config.yaml
objective: "flow_matching"
activation: "elu"
weight_standardization: false
pixel_unshuffle: 2
blocks_per_level: 2
scale_shift_norm: true
muon_scale: "match_rms_adamw"
momentum: 0.95
orthogonalizer: "newton_schulz_5"
adamw_lr_other_params: 0.0018
steps: 13000
batch_size: 256
epochs: 45.9
final_lr_fraction: 0.1
weight_decay: 0.2
Rows from block 4 of a small class-conditioned image flow-matching model, named by matrix and row number. Rows with one number belong to one channel. Each number is 500 + 25 x the weight over its row's rms, rounded and kept within 0 to 999. All counts start at 0. Numbers have three digits each.
After each channel's rows are labels from the 100 images, of 14848 (inputs lightly noised), where the channel reaches its highest value: "lies over" is the class under the peak. Only what is clearly more common there than usual is listed. The data: rendered roads seen from a driver's seat, with toy cars, trees and houses. In brackets: how many of the 100.
# convs0: first 3x3 conv (model.mid.0.convs.0.weight, 192x192x3x3, each kernel summed), inputs 0-95
# convs1: second 3x3 conv (model.mid.0.convs.1.weight, 192x192x3x3, transposed, each kernel summed), outputs 0-95

convs0.114:512503431512520463525496458501479495522519488494492482475497467478502520470538502525482504495498499519486510508489518506507452515555486490514512507527484557491447492486506502484545511518495522541526503490481488511513517449530523492461538513515519477497575489487471514498460505484491500578
convs1.114:512505520506463565509500505456487529498506540517509490503500508511469502501450467514488478493516479473502489496562493519523525489527539497465559476471507496507526522461457477494470486501463493478496496496501489524497501533480510519540449436475476498480466474506496535515494473501503503423
lies over: car (46)

convs0.163:512519502492509509517495495473523502536509508501486512375503502492542484481501540518507497487492490483524509491463518506504499518518500507483514474471514494533507490498506494526479499490477489505524495532509467486505492548508510543486512518510525483486534486552515499512511504507492516486
convs1.163:480478523520517463427518466518433527487491477522511447562498487512449528550511461504496491510530504511535462508519488483484461485515522527523490511512501503466476527510500552475508485520504514495454492480489516510469504485490486491457475433474478494469452530487501492501472476505499501488
lies over: road (95)

convs0.47:494513486468496495489439486499509485514518497493501534474487500492493505515483521465492518539466499467501518467507506501545510484538491525516527518495496514494509529496525444473503499493506481458494470514518506554530476518514495507467477480509472444476481511449509468498470479440480501500
convs1.47:470518496519498506458513495494527465473505484464485503502479486464501490527431500479486451484474470494494492510507454481467481494501482485506494483471486516515513552482493488504499481531545521476513510544476439478507493500488521526542478496502534499509485524526479512534492549538550497472
lies over: car (78)

convs0.38:480504542522524506495507505510495517505515485504485502480467489492521539515465480407525504471519531489544496503528504464522472513498517483518497541476552532462495485527511535533529505514504478477509532443485535504493524508496468513536478498506494475491488504527514448528483466460509495510
convs1.38:507463508497495480483483476457522479488484532475490493497523501507479483515491452526474493513494441495487516460455467531463522488491491475496499521505509489506503561503521472517509494498528465461536521537490501532523481511509499476504544509512501530494536550507512590493498534506520502491
lies over: car (36)

convs0.92:526464529472495539475488529491510516536573511498527498473502503479512497511500509611495502465496534511468521532502485496471501509524534503474492484502529514496532491540513523509499497505492475542540512493519496513479506498522530526484485496492496505531493463502531528517516518524489487521
convs1.92:501529488533523519507498497502503483514432452495513543489528513505495511516498514466532531526510526552503492498493496506552485518453528513502481506429463478481521481441475471500506503534477515448513495464484465485547569442478509539498495529465478511512502508500511475498491506493479485499
lies over: road (66)

convs0.33:494524476485475523473466491523509527480474477503475512510525487489547541524550550532508509523514496539511482502522514556505534486510521536496525455509486498478501482489484479493528508503454479575526490498475507504496493469498494438477512472502469499461468474500492500497449510474489469486
convs1.33:521527508499517539508487472463519470524480531483502468488543491498483502520478480471490474502490478505499465501496490506492476519521506502485493514486495508505509502530493478517515488510515540466516508499471513527486520535482506500504463506487518482484523479552525507544564454506538496490
lies over: verge (52)

convs0.146:532517424496483496503520505492488510527505499514485520508514485504493503477522481512518543519511492525488462532511492518515512535495545523521501509509498496517470477445515499507486519515472526504520514469530490472507534548529527484511482550504517440451519517569551467482475491421467518490
convs1.146:492473564485505504473465529512485507467463489495500484475440472462513487542471488482529484458543482474486498485503522489511547473536500479505515535481539539488503494509448505468485453471496504471505514535449476505444510447521443524481512487485476520480468497487505505504462472534538502498
lies over: road (68)

convs0.46:509565524474512557483530509523491519518489484486500510467534510492484505463525491444505544501482479526498547493505529499510499483473523470509504505491508472522489495510510510501487490458512523562508496490527534486497510549496523536468461494488535485512442515506500507513470510537503507496
convs1.46:485459455535528471490494494476506491497503532503488513527434502501469497506498508538492455501499522462454475511543531505498486479489475510492473480527505486458524520505479499488515562493548482442486511497473436514510499471491496499520526510539507518497552505496482520480524486485532504513
lies over: car (26)

convs0.149:534574481512452498524515493521513516492499524480492470523442489499504461512501511527530473534505494506558511519529495454517514528500476488488533534492475525494558512478510458545546519489504492462502525555492556501498475497477470481461448446489478496462478478518448515470493483457457489468
convs1.149:495462505539527481513474513502518496517491511529525485502481510531476479482494521480482534485497518524558486510493466505466513505544495494494461494511442476492434478472459473492466459521518533514480472471484499448511473511513493499484549567515494487452519511443516487502476515524520516532
lies over: car (39)

convs0.189:512446466497462478495480506474466524514501484516493487457479480486479458484489482488470478538490498515523473489489466488515477531508479542486497466443480489484499520466474492522519491479453487477483482497514486509476525516489502506467490503426484518478453492438463475543491480487493538490
convs1.189:504540488494506509448490508507522493472431487489469509521500501468492495491513517485495496483533504450497534502476508523492481470511483463477481518504507468490470476478496535470481497487516465519482491516473508504495495502518485508540501518511487493527517555511553575470476518507489453495
lies over: verge (67)

convs0.124:485509544507478493540524480488508493467513494500495464509492496509521462503547496461469531448502474507479531499476530535515530478523514491514520445501485508505488523499500483449465515503487476600498473536496509507496511466474519497511525501525486502542475485440487500502491482540529520526
convs1.124:490522431535475538525516462550513510498505486511508502509524478491497524506448493540498514516502499456504489489487510502493480468480481473500455516497449486487518485486481473546495516471530495467511482490492458479489554517536487558524478505510515463538520475534539513501539527487510488484
lies over: car (31); truck (27)

convs0.73:461506476520478483496523506498506489496543544504521519481451470477514492462518464507491492512501515487495491520485486514441501523502511532495492509504547500472526465535535455539511509477511468462499548516476498538464493470478511484454496458485484491500494497503497518496474477470459507509
convs1.73:520484494503518505532493493526542505527512531490492500518475530534479499484506539523539512456487510515520498511517498503532502511484491496490503478475461513533493519472519520500497509609476503538523472498500510447465503487499472533534463521478494471506512489518545515500539475481508501484
lies over: road (98)